A small spectrogram diffusion model, trained from scratch: arch uvit, activation gelu.
Rows from block 2 of a small spectrogram diffusion model, named by matrix and row number. Rows with one number belong to one neuron. Each number is 500 + 40 x the weight over its row's rms, rounded and kept within 0 to 999. All counts start at 0. Numbers have three digits each.
After each neuron's rows are labels from the 100 clips, of 14976 (inputs lightly noised), where the neuron reaches its highest value: "responds to" is what is common among them; "peak on" is the class under the peak. Only what is clearly more common there than usual is listed. The data: tunes sung on syllables by a formant synthesiser.
# fc1: MLP up (model.blocks.2.mlp.fc1.weight, 1536x384), inputs 96-191
# fc2: MLP down (model.blocks.2.mlp.fc2.weight, 384x1536, transposed), outputs 96-191

fc1.730:620568519524535490461467506452423551503515480446483447511486537559488526495407517483505477513494562506470479525489511439461589432536478517474527486517519521534478495513469455528504537491485479577516489501524438486518529512452458494551560485478502552508473465503487471487444505485528486528
fc2.730:507499435482511567474459441524459485532476439510449502530489406419546458472507508497427586563483511557523521520540414543492479514478470443518506550484529528520582498536446539506506453613557513486440545459450554457385500559474550500477556427574460485450503482485519560493449540488539464493
responds to: mains hum; vowel: /u/
peak on: silence

fc1.517:517523501517528493487614482432564537566484537439500464424460511514490538446495594450579543514499515458472452517474498472492464480492484503465505437514529488497503455483437510541570556450484464462479418527535547426524450456414427475492524537464468472441489531546585463577502479588492548542
fc2.517:424477511441445486447439479564434492495538465494409534489533447461458442509473488543518483452441474559482599449514521479526505502519472498524579550549497537509489478484541513520434467554478545544510547487482503532534503572563529422497482494523517553527484473534433553452441488505498511508
responds to: consonant: /ʃ/; deep voice
peak on: /ʃ/; silence

fc1.629:540479504577488466480514405465546535521551563499534522456459499556493456526461481455491540486466529480450491497512492510518532440485468470501447465532461464554527493489534438451497552537442501572464548561541507551471477373522384494548495517495483512505488466466464494495438495494528503550
fc2.629:432530498478503534501517497530430504468462413524499511551543520474504538450544545517524476470527492500532514521456502478490450508489523508470492517471484486433479414541462527509561480542571483541510451493447545492574575567514520434488468507465449507480477511479535539452463553475509495443
responds to: mains hum
peak on: silence

fc1.27:525483442581531560521406547484513485484532437521508473537460444483443496508541439534504454518547555530528519547508521474567456468499507517503494500543514440459518439604556512530460504506493525543468522546534441498500535460464574503535451494444526514550505423500472477525503523448518500607
fc2.27:529456526428509518474570513502474486475408491485474550479533525594538485521413515438453552506464467507515513469513448544401508553526489504532514575464463571568537553439451421482478436546525471448473485446451590558487471479551451502478512541572503441452551547562519500462483447561525518446
responds to: mains hum
peak on: silence

fc1.457:515549428504502489469534490566407540545537570414522516531507455553507494539524433486476481577470526498548515513517472543486521512561576459539481552531578551542457564513477496488519467545561436512478522489473486433534518488464520534491536470478442470507512419471561401491427481514481558483
fc2.457:450546633500535517565540555440560501482533448532459505569412512491487430434481524457515504511526445544421536471441548516558518508516486523472491538498454470532433463500467502472439509478496500463470477560459558478569553564538482435444468478437485529519440435498484538522468477555453485490
responds to: muffled (low-pass); consonant: /n/
peak on: /ɑ/

fc1.61:473489501536498494459507469475496478469521449513557522438462599530556459579484479491477527461538503435497531453596488498467519507482465526526538519551538470572535494484466546499506609453502522563478515597525493566539539552475537599537493466450510481461439521495419536518525467520465529523
fc2.61:540498451461462492469493540465516556508484462538459447463537465499544489503507470496487426440481443559519555527468530537532514470539526510470470501492502459483488479479548514476449475467481556474547485468492507537437480487525512513480513520539451485520513522541462527421564504559499568519
responds to: consonant: /d/
peak on: /t/; /d/

fc1.295:553563554446533540483485433474435474480467501494510541534525524582512436485461536478485526471520539499458540543494533498535459531511514537477533480514481511445456479477499473517565467516513430472487524519459462524440473528500525472597515473469431497452626515425414537481545481522590469532
fc2.295:470509480548547434416461544465517503468510444492508542494461457510514529542465504526512475497583516412579554488454522558467461485520559481495532550533440492507518481494589585530448510535493518457493552509616502485496469523486471538524419514450572516496502510509526539493542507488485466526
responds to: vowel: /o/; consonant: /ʃ/
peak on: /ʃ/

fc1.148:491468468499527593519501512581472517453503412487503452523526550453455419514491450515501551507513431569505475454504532509414420483479521515486513550474440480501478519501474510534495457549499481526490477494510427519524486479558468533479453440462522497581506532498472502483477483473455481449
fc2.148:512472554497478460488462518523484474543513528474500477488459468546615547464498538443454452519515480457476470537499439511556567515546474481527469431438570494483485422503513497431500494447502528441512478464519554535473469497414515434457545476543431507478478371519581497473473503541523535572
responds to: vowel: /æ/
peak on: /æ/

fc1.542:583553468524431516454505458575472501487510487435552472508509466483537529509404527531506504493503473491569521562463549515464367516570488510513564541488514440559584432480465519455536473513451430439459469514492497437529559481533559485445414481480501537494550457614492501462508553452484552490
fc2.542:468555505529559479590523512458509460442495484471465492467496536562421428503573487469509495540494564522481457527537434496571556480444520496530465509474516477482487515529492471574456450531541564494535552405526564515508481499529483509562534577472455441500499535400503506453473490499479522565
responds to: high voice; vowel: /o/
peak on: /o/

fc1.167:591535573581540433550553498469463501517560515537461485497428515500497500495454580487518499474464526463462555499550478447468486481531533547508442426498494560488478487507438484579498476544466487565464499509511487542439547462462502564509543533462428506431482529520529485510482488485507542518
fc2.167:512539500576492521540569484501481524489501509489530493508517468528461474446503432535498518546497539568520494616526537536488538452465522472539522465509574483562433486462509452585485580511495507536445525496527456560465454432556524527536538470479539466556502508495474385501525511465540511450
responds to: vowel: /o/; rumble; pink noise; vowel: /u/
peak on: /o/

fc1.525:528578579423509501494505464445493482545517516359470487525474519584441463490500495514470525497373444435499517490550470559398477504468523541527487476497484554427548555432473532455544517498526430469475517511433509518527486484555483478485447442484452513523512479542555482616446523523490490476
fc2.525:529520520522477506607530519440529461465493414472557574567542530446483531412473510488536481414495481464513481439491543507562542423472531567563518500517484529480515496442478472461560517497508520539487472540465475463534492523521548459545522473474497460471464498536501530535554485492461496385
responds to: vowel: /æ/; deep voice
peak on: /æ/

fc1.250:518508538542498565493465485383544546519492558505538522531516494555487534527515544540501431507491580519504473496500455442517495488533470526471585483527464487431482485500545491466512571482517524512469527503547574542505527514545508518485547499480543528469498523504524445473464464510486522497
fc2.250:533551492493464482544491481555476503487505509525437440491441510453477477515484509445505542501484453454470516553539416565519508523487529507496458522457538505501553513497468484504504435513421481529503443477541465492502508474494505505488476504521500491523492473490458551529528538432525475609
responds to: pink noise; vowel: /u/; consonant: /t/; rumble
peak on: silence

fc1.380:461514511529488450510487453504488552497472573522535616552483551500481448501550490431506505538461537483501483416466433532468483505518517567520510458468411598469543451488489500553568454406481489460539540461425401538574531545487545487532494531503501592481436539472512491517510498577492549492
fc2.380:509507529476519494553522468511421500492567595497453487500507519475476513441520404570516506491535511549507483446557522525491491425466461437599493479443536550394483469488468528466465536549488523481529469564495482555498532413448529519521528533480558492435490473540490497556459518495516509463
responds to: pink noise; child-like voice; vowel: /æ/; white noise
peak on: silence

fc1.241:520515591493483537479427522522512552446486550545524487529557482491458517467461479543450424492620469490488457441481511504457536441558487538479434535494484484495474571512536441466445543500537464532429480517602486541525487454510518566478544514479464544480512487519527461453470475524558534555
fc2.241:498500500491522536492483457456476504510468474483487510510527531509587482460491537529537564545422559497579577520525472547486492476492465475495495504463530455475457474501515475513529549556513507455535585466505488495426540546552541494499524477542510485459517511503499445431500501502513536460
responds to: reverberation; consonant: /t/; vowel: /o/; vowel: /u/
peak on: silence

fc1.428:471520537484579538575549414497400514535500454516438505463428520540534506515530534511472465505474589531527499487536550570499552528507483553429481517539444499474517506502494424424510524535496458493579518449511499461448478521562499473497453514547519433437587508518553517474540544540503504541
fc2.428:517523372471465546462447540482570437484476538497511556556538483520504486469466472544520488550545433542528526520479477532559551462493456365480554496459479506586573503476493535542456538445471530491480482585414486560497501510543517503561518437439563504529487424470462568479490503488490528467
responds to: child-like voice; vowel: /e/
peak on: /e/

fc1.617:505476417490453463561495491520422541489509436522494478527462577548476550493550494542499558581486526508583539512499518536571500473551494422493433500550479561516507554476579554481477472434518448562464480456534502473509430493462489490528468467450485535524513507557493519541467425477537491509
fc2.617:478596466563537467522506509508500481534468484540568512517508536448499533544464501521468509515522538494540473533550417496465514536429480508521518526451565482553593477556452465527429547554497503476505560522459545444442463481520482497442480571574509506406485464549586450407487502499478452509
responds to: consonant: /ʃ/; vowel: /o/
peak on: /ʃ/; /o/

fc1.375:465452413384487525504468605474477462513461414483489510532525453460403490550561573522547548470467417475542499491546497506509498483479433520482454522525506496432505525473539495502487497547475522562454538555496516554439479495466502470527452512490583504517513513460459528455435469488477502554
fc2.375:368454431481513493512509506552447481522530528478479543525479533470479494528546456493504516589574462549401492465478584461526531481405494523489532536518514547559464448470518577437506497583557535528494497488472554527475540543428503601487549463463515588497400568510487517487392506495523441570
responds to: consonant: /t/; vowel: /e/
peak on: /t/

fc1.603:499445476563445539514467479404515579431499435498522507495468497519494443537529602503484488521538569465514474460491468491496516491487458465538481447602471490500464469476514470462539502650521516455483539541495512544560531575520515451462490523456514489504457527456489474560535446512458466495
fc2.603:482549471499523456560507475534490426550472550447513520511548459479551571484539457525487445397472474509480477531509445502478508472468518468453480506481522520446585473521443502566454497446524453515463433465521542486453436460468465476533466501550486497460608471494524493493462517511491539472
responds to: vowel: /o/; consonant: /t/; consonant: /d/
peak on: /t/

fc1.694:522458429547510490524485426501556444548553445496513527505495435502461510457479449537505424611508502507539550411483575489517517461495480498457475514533493545493452556500415518506530500491501529557476518527508523500520523566505455493554507487485519559489520463521464561452514511477546460485
fc2.694:485588461568557529513504553456507482460564489471479479481538482500500543516479540507478567448496471529415481516516462518541459581535472492584507498490488531478599476501522454538492521494481506505571494521499537442419484425393488486490509490539465445435513459478474498563517470502495524500
responds to: consonant: /ʃ/; vowel: /i/
peak on: /ʃ/; /i/

fc1.281:480516474523497529555419456478490485565445414451471419528430491479458471523544482475461520484476469553505564540492496457444460519491525557507537477482491513526446482499502482542600504502572579462529492483482496486580459496428464505496493518546488498567520528508484527463564500562511552521
fc2.281:553541579520556532522531450473523546482510589539452508471507534497480503463444588533482510531490478466562479449555460451528532518511459484442458496564459469506510534468446500407446539513461476495479437479475527455492527555550477511478460406430516491489514429531411473510493474472537445498
responds to: vowel: /o/; deep voice; consonant: /ʃ/
peak on: /ʃ/

fc1.732:461548472563557512507531454521562455526480525461494513518513494494507501447556494535499446491511472520549494494501466439444498577496458459452487528480516499503474620495483544580505517485498530482489492511479500505477463497543415492523547529462498516461486556511524539473481584476470540452
fc2.732:491448543453478501431521519467439542501504509536555485518492442539483537537448518490578620534471552519452491476534524556503473458497511502533529462492490429511526422499500514478480433521482472529494530492515534488460449509413548474446478520482488544522501519498549478518465447512454470531
responds to: reverberation; vowel: /i/
peak on: /i/

fc1.64:554473480532437460434498538515481468478469511457525514478494454425486514462479471497478517499513536477515455479461598547580468474460439495455516525430454556526466499451475534507464430535525536556454601491536506512519525503507549481433580553531477487548467585514513487550427465489506491520
fc2.64:470514522564501483616508487415514532561556463433501496475509521488501490477558525500515518565457470497520529490543456539498523499533533432524458506462505489461530507476513508461550536466524487462545464530540491531477488555518430469577550455482455532547608519496490503502556485531500460509
responds to: deep voice; vowel: /o/; vowel: /u/; consonant: /ʃ/
peak on: /o/; /u/

fc1.498:554472540493458409483491503504486490494467490464463461534416432524493525490466419478402513536409416530519502489502457464581488487558501421495470541519516496541489488428537463501491533472522413452504498519517567545564480517505406521487466507449489541508441489478484583514498564510494501548
fc2.498:489518598457430477533483478471517494480531538565572475511483481464505442480489556546414497565556479471500504461514511483502481562529497551497586578530494470527523478509485471539424549520519451541571494552531449489514500572469547499517553484514466495580519471515459463524479466577500598512
responds to: consonant: /d/; vowel: /u/; consonant: /t/
peak on: /t/; /u/

fc1.432:510492443448454523439518480525522550551573526498457559465442554491523556533475414510570503429459499509541538465496508541550588512527534474483538468578534520455476438464497525414495470555475532567463548508523515524458558479428485469528473483477454517481588512545447518480454530541449513445
fc2.432:495498521473524549502434502539545467504478455533494515469604508557504515513522526575537515492489438499564371529557517531506567527470516456550508474467463542433481499530611493463525539502458476522496447578499504482552515478436474566515437465450503510484495423502513483435559493484536479489
responds to: consonant: /t/; vowel: /o/
peak on: /t/

fc1.666:489517561507477504473496538550441414535453450509555503457529508543490454520476506451531524582500501557478483525490522488467502487499534397499476499445450445512535524559461474490480408500468445508553429480505453474512508496494533523521515498511509483578503429494555603514469433519417565501
fc2.666:541533531540548534505594528567447462544459472524505474485529483508526473527526497498504459510537513602519515504507498529490475539495466465517539572521451513486509549463441498556519459478499451537505488468536529529518475499468495431519524475506518527553492501493610631512479429457493543559
responds to: consonant: /t/
peak on: /t/

fc1.611:503470512517515490486543507516497477565495478546480477536505474466518489488518481489473508489467501492507584538499545539382542524582522498514471511463448557544427440546503404514536471464495521446512553505500493486427403428510528488473478460443532513457468421496494541522492503554497542464
fc2.611:485484431463559449445517502526462553482541567497537519540491606556521500482539501463481485505490556543484460471513482474499460499515448521527518488516513466478469504553413539490497514494583524498500547427593414487540497499479502539488500443539470508451376496513535482463540501483493516480
responds to: pink noise; thin (high-pass); white noise
peak on: silence

fc1.200:517499576462509476501471418477529487501467543548477611529442548519552515443452482491554508561448496500486446509500567465428547523472431483438446526496533533485430523464549513463477422561601510542564464491530492515559462512520575521529519494560495454568469505534468519437516464470537470463
fc2.200:439499501541505562520539588470506515433563449508445422468522470477461435508457564540495518503593548473508549511532415519562473462482560511552495572531474509552503434521485511521533500456475447531503528503512510518419480474470415494522510560439527510399508458417512499531421461582487481497
responds to: consonant: /ʃ/; vowel: /ɑ/; vowel: /o/
peak on: /ɑ/

fc1.388:536467495540548520488434463531493455445528585457496561489539552444506522438476463529531477511564429505553499437466506514469475481487475482562533482545489438561462491498484490461463483505555464493477541506471479505464571541507522465487484483496515564548494491486510531495563484480499547507
fc2.388:442536513485448538516489457416504499529497487525511485482523479500508545535559538435505442482503531563408434518459430514461540523474512491476538558508484556431473434555466523511455462532471569543471517617513498470509466499475481558587556480425498539440493522509528478500518501547569433505
responds to: reverberation; consonant: /ʃ/; first note: D#
peak on: /ɑ/

fc1.494:437485537509539509571488492514563526485490474535513526495520507503540491564501536450528451463501460495473533504527498553535507544449482528500431467548529463511510529481534462475478505501405475462465554425471533475513408406457555509456526445487425547482433512503427548541550557525490467512
fc2.494:564428507452506557466504496477429512470475516462459482528524511433513469574482507546514535537529439480494427385484495407414504459531508499520559524458612553522501392433417526560490466548513565480527475477573514551486488546613498475465516592490500528520532506508556500467464506508534527500
responds to: reverberation; the note G; first note: G
peak on: /æ/

fc1.441:477455487469484487518437503587379467457549525453477498487491510579409435498478532509477524498447517495510536561537455560466425600445433537506458460463503549509484518502491434505513477413430494560421516489495493523485485473532532513514476509389469476479463500512502477560418478464491538495
fc2.441:498511456530471524464517482562463462491459473447502487427488506498474477536534490493484547506545525549462491529467460554511468478523517480393446518487486479577514513497523498483460501470432488437567562454487459523530425544531511541460464514511509466503472501456511521497510436436464545491
responds to: vowel: /o/; consonant: /t/; mains hum
peak on: silence

fc1.105:505522534496529516483477461417480498512473551529611488469490494505417509567438503567460505530549495573440413584419506517471467495495467492564425509518498490494518464494503520524519522575494536520584479505542503513543532415558459512500545387523557517508535470464460453529547542473483527483
fc2.105:569482567526476571531417561503521470533513467479485522508554548510565550477443512437535527459443473519488527535477508535505470480481512480513546549512477442507474480435465521494528558486504573596535457480505507461555518539489526425432479545503453442492519515467511479471493439515445538492
responds to: child-like voice; vowel: /i/; consonant: /t/
peak on: silence

fc1.714:502475535520456534455436505536534415424443505459482522513526499469498506486478416511457503483564587508536496553526476466415513469523507462507478501592475539399399478482520439509487500476565507456559517522465483534484512499503536532557523502462509493468450458545457448485530476497529511458
fc2.714:537503524493541482505578513394396489508516542529529484442497467488494546566513432581492452467446464545436445486424515518486527486493446447420523510487484530553536454504434531490457438554448476510463469546480451560456447452516508482392560529477516516487502572439464481545506480518500539465
responds to: high voice; vowel: /e/
peak on: /e/

fc1.67:492505560518453534493456480520495537468508494557563546435539435464535471457451563512442476502471458476479453501530525460491512450512509527541477488494467534444512494518466462505562450447531449522547514452482448533554447511581469437483545595505543451450556467560527432529540518502496518421
fc2.67:537498518539520584489504462539551544514459514525466538564484530522555488478594405546474493485449513494503520501452456512469442506492504477463502549538491475451431527456533527476450476502484476446474534463506584482480443426517424600511481507554532487451519551442579512459486475468513516550
responds to: consonant: /t/; consonant: /ʃ/
peak on: silence

fc1.31:441540501493547485502425462492479483467513490455533559467520527486493414502466478447469518489511528471431416570485555452481510482496507499582492510499475507480575455502465482471485439442533443530452510468523418450499536540537575486470499475479490451469514531492561477457504469440518481547
fc2.31:496507457508489531530462468539504477478549535531553543531466510493489405557515435458532411482505483519494402494382551496447510457504517486533465530582481501513530491443516507539487441476553487489517483500457489492498530512501470500498568495505533553498529495537510480481410528475542526501
responds to: consonant: /t/
peak on: /t/

fc1.490:532488498510504481509527435463518463514552533428481400488463455497466538488549463525484446517478468482482535471518544543488519444482530509516484459479540437446510410494472461568478468507514536491457516471602504492491522539519483450542494498476538496482502538508454504565520500498459445446
fc2.490:505474520546549458481549486486419549460522506546527536443527442532443466491426448502452479514531498474473496509461432535435457441580475522498561517529472471491483498543532546464544481463487486471508482554550524568510547539503552443516515461460473530511479433459443568462455467590549512491
responds to: consonant: /ʃ/
peak on: /ʃ/; silence

fc1.613:503540446484458449473496435512463431552527469492465449498480451552437494528480517447557520445476533517522534488476533544492417534430468495508454420495507499530505531445517482484460463503470452497520464455408416475499479506547514449519476491461460502518459441419568482523559436469531496408
fc2.613:524514531554559558458470459496478488534469468527511470501577478485542507493485474617434497533528476529504452537449489467510481516525502439484541579505528512547518515537474480483510496486485487560490516476546477519496571450476542552507507495478482557547516507521526447471454546516456539476
responds to: muffled (low-pass)
peak on: silence

fc1.665:464603587560577523470490484516487521560553509530459563480424443510460462508521496455528533537503459449479510404495524590434517528535532480517576436522492445441459490396469486547476490441441477583498567531483517494420524520495498527473491495511487516449546543471470537507409571522464480451
fc2.665:460405483509488550495509494438444432503529512439482512482491508551482462462617506516505521524490552518530477539456486502554475528502487477509541539520529532485437391450559442516484485506534520436445475469531465576521525494575467489465515439535517474541559407533434498539515409489494536488
responds to: consonant: /t/; vowel: /o/
peak on: /t/

fc1.662:557496513460557533449449500478454434444531556485515512523517451518423428546464578555496506493484536480519409479541545466506445438506443530489517488495462480514588501487492499502535544528491422511436450526484453534519502482569474557384569465499581438504500518448482484573463521483498584588
fc2.662:568498424492477504484454517549561463562538538463504469539439450504514530527527523470492511539475566478501480492611505478554453461517490513525461510548430527547553559510447534411520483485490491499564443490562534524547484514477495566509503505512582495463471486465491465510562454491516500524
responds to: consonant: /d/
peak on: /t/

fc1.12:524534523440473366558437480532470539523590523494508520521513540469515495526564566447476477519491466513527517503498447506470475484584488480460498522535555507517450480512474509551517523538513454537523454510566502568482507429471429474490475547521498525481529476434483515479579503453540491511
fc2.12:505535466422464509548506492460470490532408566530525479527535506492468484513540520550512551515546539480497460481489465496544481511476489542465552446478502502516495486552526496497579483445421407514512524491437533475541557505517534463521496470492477403459503508533560468434438432523468490484
responds to: mains hum
peak on: silence

fc1.401:566504441584549484501515436435452388556514507496506493505502508542471488519469491479430427495581464516482511529451522488480447465621471504502508446531486526555504487493520511554525528499485509472501460525521464483430495451459500536516528452416530568482440494493578447531502511481491470486
fc2.401:439471442448440597501436534547473605461495443484518450518497549474542560491473512482560510484431522479490520473542464524527523514491496438473482527498459496490468483498468432418458443477513498513517480504507465496475582532498512477467426501582455490554528484499390541434531457489471502507
responds to: vowel: /o/; mains hum
peak on: /o/

fc1.626:540544445554481523475525428567477521479534521557506472526563472474511482502533514485559447406496480542471514441545495532524465504448495461465495495480488530487511531488428516486519516496554429530492558569488483500539427519538490466558504507486487464479555465539498471522491483548537457506
fc2.626:515525494451585537510463501418509496450503492489504551500437543592503540549494457554553514476534541453514425533469519499467538491547418575579502536508517525465506507479550471468471500498430518480452479505506477533529531482500445576489495467468583453483438507456556484512537553454455515477
responds to: deep voice
peak on: silence

fc1.110:484462454508470514467560473461464473500525517518520515508517550506458472543522536434511521539519506544522466503457418502542505526530476531480499522513548422437447482530419454466478484526511516531596491484496517509545572538482467462525456536497432497443529427533558499515427524493461461445
fc2.110:476542517497476507469541499518419562507486507512471524457457515493492466437471427486456464454545463469524445516514540532496504451510560470508584485526471480498589473484467520509539536440527465505508486499524504494474481389501454471509555580546483512515499476520493510519538485574497534519
responds to: consonant: /ʃ/; vowel: /i/
peak on: /ʃ/; silence

fc1.294:458512533453475577481513497579449488499497490488499499474557560504513515506460483458412477449526493487514490553472446508496470502476498497545483426513467478519482499494549494442449460513542467505509503477558503535520439481401459518445517481497547526455503473477453551492514539516530547471
fc2.294:549493514428433527490506521449501478471487508546495488480500493441461490537465495499508399425493521503499505518516505462562516523443520550479484548514502477472455458467545502478491532467529499519494517593518498447430505474532578457532526458530457505477546475491488404489475478457510526501
responds to: mains hum
peak on: silence

fc1.136:489481501470453478544431496469494518431516555524559512533495529508486470419451476540490424475487553516533465473476411507460492502561518552514523480494488528489456555472495513459433545541516470492465479467542481565552488479492465497480562476471520588437455484512495507444475500516511536549
fc2.136:512470477436519466477424493500528570518565539460469462522459509498480516544441446469449448486499459378543531496525495490487536477537488583562502502467480415562521485469527386487462524541481476425542514431594486482542515577514552524515483510517492469469528473462496482430519462431571500516
responds to: reverberation; consonant: /t/; vowel: /o/
peak on: /o/; /u/

fc1.376:487516449483506488440469469469454417515498450557528457509473487494458489480527468466475493442475547530497609485463502506454435585501477498461481478502491504517526451466437475541450444435500463511490566503541457520519494507545517464575514428459497480459547519519437542444441478499519531561
fc2.376:532442502503547488476430519525506482524538579469483480528518508520490423556433488482540528418563437464393478552481494466580542434496507507580469559561498474489482512583561494448495613499477583412559466550458547505541500475406419528485499464473520486532449487479482458559523529508505582480
responds to: reverberation; consonant: /ʃ/; vowel: /o/
peak on: /ʃ/

fc1.766:462424484500569520487490518512517447545497448523531555537470545477538510563458490473490504509458555506536563530532467492492492491530518457490557517500513553480526537493404527544527507498480452506490499446521486507552473533447526536426427509487549485517449504480503557567572468469482542502
fc2.766:508497543457498501498503534476491523562533445482422526496447462505469521488504469513474552511538507479529409485561521497544520557444459445551470408511545443532515498488504479499452452527482514521538537536424508501491504513525506436522551446472465511467519469513466467449550489531537518517
responds to: vowel: /æ/; consonant: /d/
peak on: /æ/

fc1.533:466481502450424510465530418447512424509578437504488465501481494529516534475524549492499517460497526591504470467503574480528421503539543528507426426483491488564527484477470468506541492488477538565507518408492536557501474543525555523511483439394488484477497490534456566478471496528487457499
fc2.533:455555560486504519540486485498545477478542577487465492536571518520511481491513456460440517549472519492521412529536530484535548453504504525467510514467445479466495513472512492485436465504456513506605426591558494505505534495479418521540493495508517491524486443552528443489514405525461400500
responds to: consonant: /ʃ/; vowel: /o/
peak on: /ʃ/

fc1.40:611548537576513488499405467530456554550532511527528478578515469532492541482447505578513546518551510464468534507498422473499492394510484550586528514439455453534535500526536357526520461530539499539450566460513486457450510479467537492505474504462572485537482518490531553486484508514528505462
fc2.40:549480520542487510542450577508515539482563530500533458490466567485494496543451506463495571516498506559435474427532542441499435552522569565496471505352462427439491399508519524408555489478434499520475460429401499441509515523476495543448500456477526466519478498510555523494490557472459522441
responds to: pink noise
peak on: silence

fc1.570:602558505475455484464499527501470563411483537490522501589490478494512426438423504527505531574492486506419485572473495513510488506506483484525494411538521527503460518506434550526446497540496474480460531494503468512559446529498495477571552498475564492469474536569454529496472435541500540406
fc2.570:547532567484417513487457540472557499463477468460512428413546531507479524500458453520570492471500467441441456538480549526485499472515517499462483404476510511534483499574556521474489535484534543521472519510454493458540492514505513533438491479574519434510490497520470428545516480480489608424
responds to: pink noise; white noise; vowel: /æ/
peak on: silence

fc1.637:538508458504487505471540504487539489392499554509510523484553514512493506530497501551513439456412563570512484471421550485535456466540509506557409442488505511497493521459588442523451423480560511531489567447545509527431512555552479492555495459479538535543464549512478484518433499503539497509
fc2.637:454542569467468483527474488417548479503513541454496518466579550556546424441549509480450507504379504492458451491557457492572561461502502553471516558447498481458463466442509565517492393465451465520537469552524458554481468525504516474526470523506409511521534478470491511422566468484500463481
responds to: vowel: /o/; consonant: /n/; vowel: /u/
peak on: /o/; /u/